From a checkpoint of a small segmentation model: 4700 steps, held-out accuracy 99%.
Rows from block 5 of the encoder of a small segmentation model, named by matrix and row number. Rows with one number belong to one channel. Each number is 500 + 50 x the weight over its row's rms, rounded and kept within 0 to 999. All counts start at 0. Numbers have three digits each.
After each channel's rows are labels from the 100 images, of 14976, where the channel reaches its highest value: "lies over" is the class under the peak. Only what is clearly more common there than usual is listed. The data: made-up waving flags. In brackets: how many of the 100, against the usual share in percent.
# convs0: expand pointwise conv (encoder.blocks.5.convs.0.weight, 480x80x1x1), inputs 0-79
# convs1: depthwise 5x5 conv (encoder.blocks.5.convs.1.weight, 480x1x5x5, trained with AdamW), a 5x5 kernel
# convs2: project pointwise conv (encoder.blocks.5.convs.2.weight, 80x480x1x1, transposed), outputs 0-79

convs0.295:531472550521539520578498493545523491459524558530519476571374474485514501449545531525428541416527559545477449536556531477457460486428521509521410436525496462375478590444506435537466490401538606485484386466538486439482420442513576530539527486
convs1.295:449461401417463498487483437472530558573521435491539548544533439550564526554
convs2.295:473500415464631535458571507525468468471467442438604458474427614550529466435557557610499494586477449454509539438489512499527553485527550512501405513475535466551555569513558523414484505407524492448475525486526599490555461500479456515460496542
lies over: flag (95 vs 44.2)

convs0.322:537559493556494432512521570489616418442455454570552526490488579531599486514433489572561522482496482508491413531505555353455432541469485452543524389577484508482559401433432482466479502553484520543417449487553460524508488478494474470483505480
convs1.322:475486495527489445575475472533462576617408558419498570446519505508514458496
convs2.322:502555494478533537583527465522499459492523495474451542467508509515524480474398488588513465530482520550506583506520497480402534514451457429532549453671519469383506471530603484497505521517561405493468449509567467507513407490432472520435496365
lies over: flag (85 vs 44.2)

convs0.172:461542545517503476478451597421472509447475465450577554489529544507438490602472572496484434509495536399482555535475495490553472441531507452471511454569491596560548514393492564476426548618475387421450528542497478621494543480493513495492497509
convs1.172:442478408391448480452472459456499459547495441453476481481475435454466411461
convs2.172:579623553485523526443504564405560510554528499519514530554508551493535474454509500475514567453525461507387429578496525524543488556531473463507523514518586470438456494549409578487450449598500476499555501454534374602510530517474556513492543404
lies over: pole (49 vs 1.2)

convs0.378:472517383498584521447422493504434531511521498551473520476556577412482560547560467555559542462405433526540504553521489540465525429536501471531607430425517470496484531457458494441586538529513498442515553520514466483471519398564553479509593611
convs1.378:495545473456504457511435593485513404554510541544437606468505520417487539460
convs2.378:588463439501558386512508514461472646501525510519514539452440517448500507499588512359514552448482564500597482541522471484538546486556480557524573584510540483487465488490507501462502505500517579474488589463552544406538533463488415497408562452
lies over: emblem (33 vs 1.8)

convs0.54:542432601540529561464476505413477559463554420512527502406559545492451535449587461523537454504489478511423562489530436411550574526553546471458403474494515452574566536489477508483491506528452479318535500507487530512507566530451545506553528537
convs1.54:501499560479500502548598433529484439571391523477476575453516487507542407491
convs2.54:542534511530497482544502508454488582476442489586477504461530531486431470543607463514495437599421492420409453519508403453518440515510538583529543570475466453476554549490620607530485503566540433425429488522546458479489460478463583521486523432
lies over: emblem (49 vs 1.8)

convs0.335:393486381464556513458476517400517487414447401551601522509480470491505488527515585534510522505526506565526514420440529528599523493536480518513454544548543592437554568500471554508501513538510467407491478433466567482551475518517535473426380466
convs1.335:520510532512511543514620437433502505652436463471462445476515504491527490510
convs2.335:443446455526444466484586481453537550441482511508521491534574545428374498587594490478463485388450457506505473498482479538552466400525445442552596522432492476450522526554491624512501545478458566510575435476527506485551541581469541429475527502
lies over: backdrop (81 vs 52.8)

convs0.357:533487479455473517500512452551378607470478573526470537410519592512509530509448519567503511518513534491495518477517593470485500536500458453553483493367524546611414525545542465529567558555516511372467488525510516532554579481482482446468380471
convs1.357:461458434503565471457475554522349490525489455492493393484495420494501505498
convs2.357:586524471556538518572526468523583547501469443498525559487508551592566566419509459408488607481502451506517540562592473545474578480463525549504500474489562517478530409429502482503588557500520435465543464512519518585589529517441605506489592540
lies over: backdrop (91 vs 52.8)

convs0.271:504413470568521498486453437425472484463464549589469481534520523467571501504492464629548571505500399408523490446476510524401503435596439556502472482433550505562513545477472524442526443507450488476499511573619550482483528396431518462457540476
convs1.271:541529495483496548514469543484567447478569418570469483586367546506534513487
convs2.271:485568590538497548427541482530603529471470469538543491517471479460610483499479489587570581544476466640451477531529463495475464519470436510462457472541557461503517468514439551515406466497352507543466500425492421575442487492453480436543504453
lies over: emblem (37 vs 1.8)

convs0.26:478561471423516481503493623497554507390440519441529532486552468459539399544489553480500477517520552534504471382592531498443483533509557596482467491597444491504513515491417524448472567529467401400531476529495498507504483598475485466402440510
convs1.26:495574566497525426473553509570526511447594550469542564409475455522564517524
convs2.26:524514579531578543554543472519444492553469420511494450505508463451593482544532489549528559461538431423486453397478520493461557568452531605610490456496483551469412598357489476499509427410469458526450501524524487493486480510428488488551468470
lies over: flag (94 vs 44.2)

convs0.239:480604502536443422443557587379583438468425524528524517539456516417574433464401494459499521561519517543451415458473424433517465562561491541550530488536559527476446439486667529485467530492514480514548498505497501545495503528521493477480459487
convs1.239:508482434466484506473499542454506490581684519503474472591522498503484518502
convs2.239:486460474521477442444525570477492528498484556574494489501437492516558499514597503503464468508424473473511486451446489509495403497412377522491598516534470467488463576618587549506595499541447525463543347420550483491469546512450542472523527571
lies over: flag (98 vs 44.2)

convs0.411:466552510554541430482541483576484525425523544573538466566574539416491409560459523533614485563511461437487573489399571432458485493503474543569530449490518533494419562567399509512478417513461571541425439505470507514504529428563517476488479453
convs1.411:500510470475431534519551487526514494714498477499498488537459518504480521506
convs2.411:362528394499520478438519469561462452481595520555499433583463475493498457427538445460508549557489618506571510523516550563479510478526483443564538480595506493452400475506377477530514410483514473527555512487498580444506536463504473479543574507
lies over: flag (99 vs 44.2)

convs0.380:522484586499577438496527491512532529514455395488438505558450481475552510440495483457577467443435542458424485603480470429541497397545542408537477505542477638455530511383489516484459528599459466472475475500540539609531527491477549499459538506
convs1.380:542565504479534478570484388500430434511511464480444465607502578550533514511
convs2.380:544532526553471485497551492517628435579473409566503517558377530474506512503545482520514375534412470533563478505544485529493486497484411502447493441521462590405518465504494560465546552394488428548461498421472547557479553426499467541488549498
lies over: emblem (61 vs 1.8)

convs0.253:435468549532574440546584513498511433572422493465518512481470468511500591518508540413545501416444563527520469592479539452588543571544612585473520501515503525486483429483484439495413478512451483439527556435421495560516435436502494579528453425
convs1.253:431518501508478469487506549433513423631427450462505526511463422570490466458
convs2.253:439494450418454538471477472560548542554447551463489441503519522422541485512499476447514441546485566486519478544500494588479553524476532485522547509458474588442567451578563589591490557494533413532552631513494471582474490492493496601530462366
lies over: pole (30 vs 1.2)

convs0.198:547451478493588526426433539584456557480496530544506426493419490498404491586460383482499479427418561504546456525400522526437491475545559474487513513496524533542478529446562528531576452464574514462498499508530619525482494475527620514509510598
convs1.198:500492439472483484463390436454490472426503521546564498529560526573600559521
convs2.198:535520494512495508522466448504538472489485389443505490544404616454485452471578490469502518514512452493400584472556559418509532562441522567491455547555477509510586495517558530552463488513405406532481453370448497527491505472584478414577515546
lies over: emblem (34 vs 1.8)

convs0.422:510476476404474436444521415451475537436491446537557455449439497535534472505521518555511555563540502593426451471546560470552512514524452520447440489568471463584480514462584455470558529614544498417511525529387453516530609520453481426472558448
convs1.422:467485528513525524565532489487479480434393491541524594530540380432540527544
convs2.422:538450560492587533501458467481527514413474486564483387499532482499465504568535554503499557417490534564540508454429498422429497572458550485476377483546377472515491534466542524481515451611559570451509455541459512539514449523465504616454558456
lies over: flag (81 vs 44.2)

convs0.407:560422430515567558506495481539469538488429446436428496407594532403486439480448498550504487627553513472545543480531620560531469517535500547502513500486516614589494476486457546416532509506410490438510531515557481580550494490459533466510504432
convs1.407:439498554569431471468557477434547510478552520546502542606567426435472514497
convs2.407:452512577494566463468486557526526498529545450468467512483424511487438457583465560519464378494485551427547495513478548462470524396419542394594438474520476521564551479458580475500502542495571590482540553550561501467597539462550424560498537545
lies over: flag (100 vs 44.2)

convs0.338:467553537612473550486502547514508424575541458534496418489478529593471574479503538495487438475423490567510527583542530529525451490523395443503487519510486501535477409541436562554533600597531569466491408435451496509528413451518456544587458472
convs1.338:553446500472514586498540507497574528570507613548561574463529486548546493568
convs2.338:552489525569442455555563474523477421559560436517494537410539507521520520492565451548474462525548484482465526550354486417553498558485446539492468557499478531563468554569515477540492534429458495474388482523437403480488412540480482539569424397
lies over: emblem (57 vs 1.8)

convs0.462:546468497512491486432422643563465512608418506519483433443462547445459551583489384520520457471399399483502492527439540525476464545560547531484531496514519522525429459519500509515524484542518555434555517466464607471423454527563520502557431474
convs1.462:448441398496495512483431471554591502527489568506585456469576533576510515506
convs2.462:517458488562453520477427412465548577453549529544563431520495590473448473464532464556596472549508438522450563467486572493511500580577453623473465484548453453502488600501477488535458501544484415532513452431409484512432553472540506469613484516
lies over: flag (85 vs 44.2)

convs0.463:434560526479446551517530492426481451532512540489605586550434547500541469546451517509429497425491508530499582438503484448571560577447487469508534522481500531496467563504498459527539492367614525568492354448450533536513554557546477529434517452
convs1.463:463461480504515454411550471524475488508572502481553372452429544448420485530
convs2.463:635469493498491516471509467435473461583431514493521579492498475552472491485421507499566471498500441555454417489566509487572546616601524560437527598453498455505443470534449564520511527578476447568474401541480435527534472519571512421522460552
lies over: flag (73 vs 44.2)

convs0.382:464535573438511495494586550562559438490472478484525461441525573468443429563466543518612433508411422396470480581558555508497470557501557484511601388540472466483527476505472480438460575508488553478517527530569454469535511531555479497459520392
convs1.382:452508553527525448546505499482488501394444449414448465507526484516499356482
convs2.382:516576438493605533535456469560446555442511469531527502479563453450494556565537519382533521494478550506535530378423484451458614442455553445527462507519516546482533525528432486566504510533473514472515574537527485477369474581483589571474439492
lies over: flag (99 vs 44.2)

convs0.332:569577556503534400588499475535440564554514472487522475447520487460494494489388439578549454473478537447554507480442539381465454510536512456527460541479577554595535567480524440471539504436489545432429472590553535531551499510382487483510530556
convs1.332:541421474429501458500499504445469421605449443432440542459421531476484491509
convs2.332:555555527546509504478501579450563519502520545562496568542543447528577528446519544520542517547656464527519432558506436533532418508430533491404445529542527483502480561532477454505512490534501524431500435506442393611518461562481619504504584513
lies over: emblem (66 vs 1.8)

convs0.38:553455538481491384519538463530530460524545453507501422441512421531498545488449448587546569539459453614449491429399448461516497488443470459540425589564482592410505456520478555542547438525500572509557443568502534520531573500430497528465486473
convs1.38:488514491514508516521473462487548601679521506565502498518479490437438470487
convs2.38:464610455537474527519523513483545474469474550583437477442450473468495451488464546471515471482503517533513508501501450461534466458532530549378487422526414417536526524538455537611533474500551425501470522541381573496389482593427572501448452415
lies over: backdrop (83 vs 52.8)

convs0.341:537466477486482568511573395566511477460501384490456374425492451503456542511564542461543542588477541554501567520536556489494471503496519533464433511523467563559554495507477568392545508465441477429500520483547481507615423540457541381486518495
convs1.341:438475463462507489523553535524537468642570522512473460520521435564496431425
convs2.341:439529528384446519573475413435488536446453524477526487447526525409478439523534497472502460484399528499497460536559455416543498447418524547408454509506506515529629521408475528510545504476519462447468468544525486577558465566480634508547491560
lies over: backdrop (99 vs 52.8)

convs0.469:560477570508432520509458504579535504523489483523451406419526421464398494480487424488629488488476419471502544543431457490574490541531499540501457512553423541394482547589501572569494475503488534507513376513439548599532453504495562496545479506
convs1.469:631505461522569470514492574458536473479490409485420497508429536566514467523
convs2.469:528499465481550470540474523510493417491389466594470448499540503423466515473474482420568525510453448500480403536513609537518507530511504430512490507413502545422517533448509499612593475439446452573462534484501465583481502482527571501610508621
lies over: flag (75 vs 44.2)

convs0.377:446483531458559493458429553553484500580501554554545457488550394483477529603474468544536438523500428504485492513447565561481488431573505516623499488519521453431489558510530539558508424523487546467501538459503618349423529460516474541502429535
convs1.377:477511530536507532486471485543505501639422497533508425479611566488556478548
convs2.377:494435501473480525471505526444523558476507468537558452551509529613469473500487495486456507500430456536537459458566439548497500506578483629512518571505418447412481555422547519428571395506511534485526554378488530453446416549505528536456608447
lies over: emblem (42 vs 1.8)

convs0.461:577501500452560427461535448559554499521474491454493533467510520449506562466463510453579484502447481589443469533491594508583435506557414434472546563540581474440599451449578504489514469618462487556469546463515427431471495483518591442419526521
convs1.461:465444527570527511559506576494427605571505505469464430452462533506461416486
convs2.461:486623430486578531438469542519498524509398557455535478427464528418531445503488498492481512530500536513489553568534603562457510504437568517489453423545560413487605506494570539536579487482482565523433491447468452509466581542440502396441458486
lies over: emblem (42 vs 1.8)

convs0.46:468538527536417422571575562529526478548556438547524472584541499536528493463465409507510540503471456535478405565508509593407513483455533407508538550496473542467456459501521402541524459448584565463517513510488506460528375524505521549545521369
convs1.46:519428539466526470569438518573431446424546591437514500458531507510454428489
convs2.46:530453575541465520457509495543447524524510476412544538521536469466492574485576508482557521559490469481563557440366433489498434484489425470515530521470568533544429577432497520429579483497521529404514505405570597548438534408522515470523435571
lies over: flag (99 vs 44.2)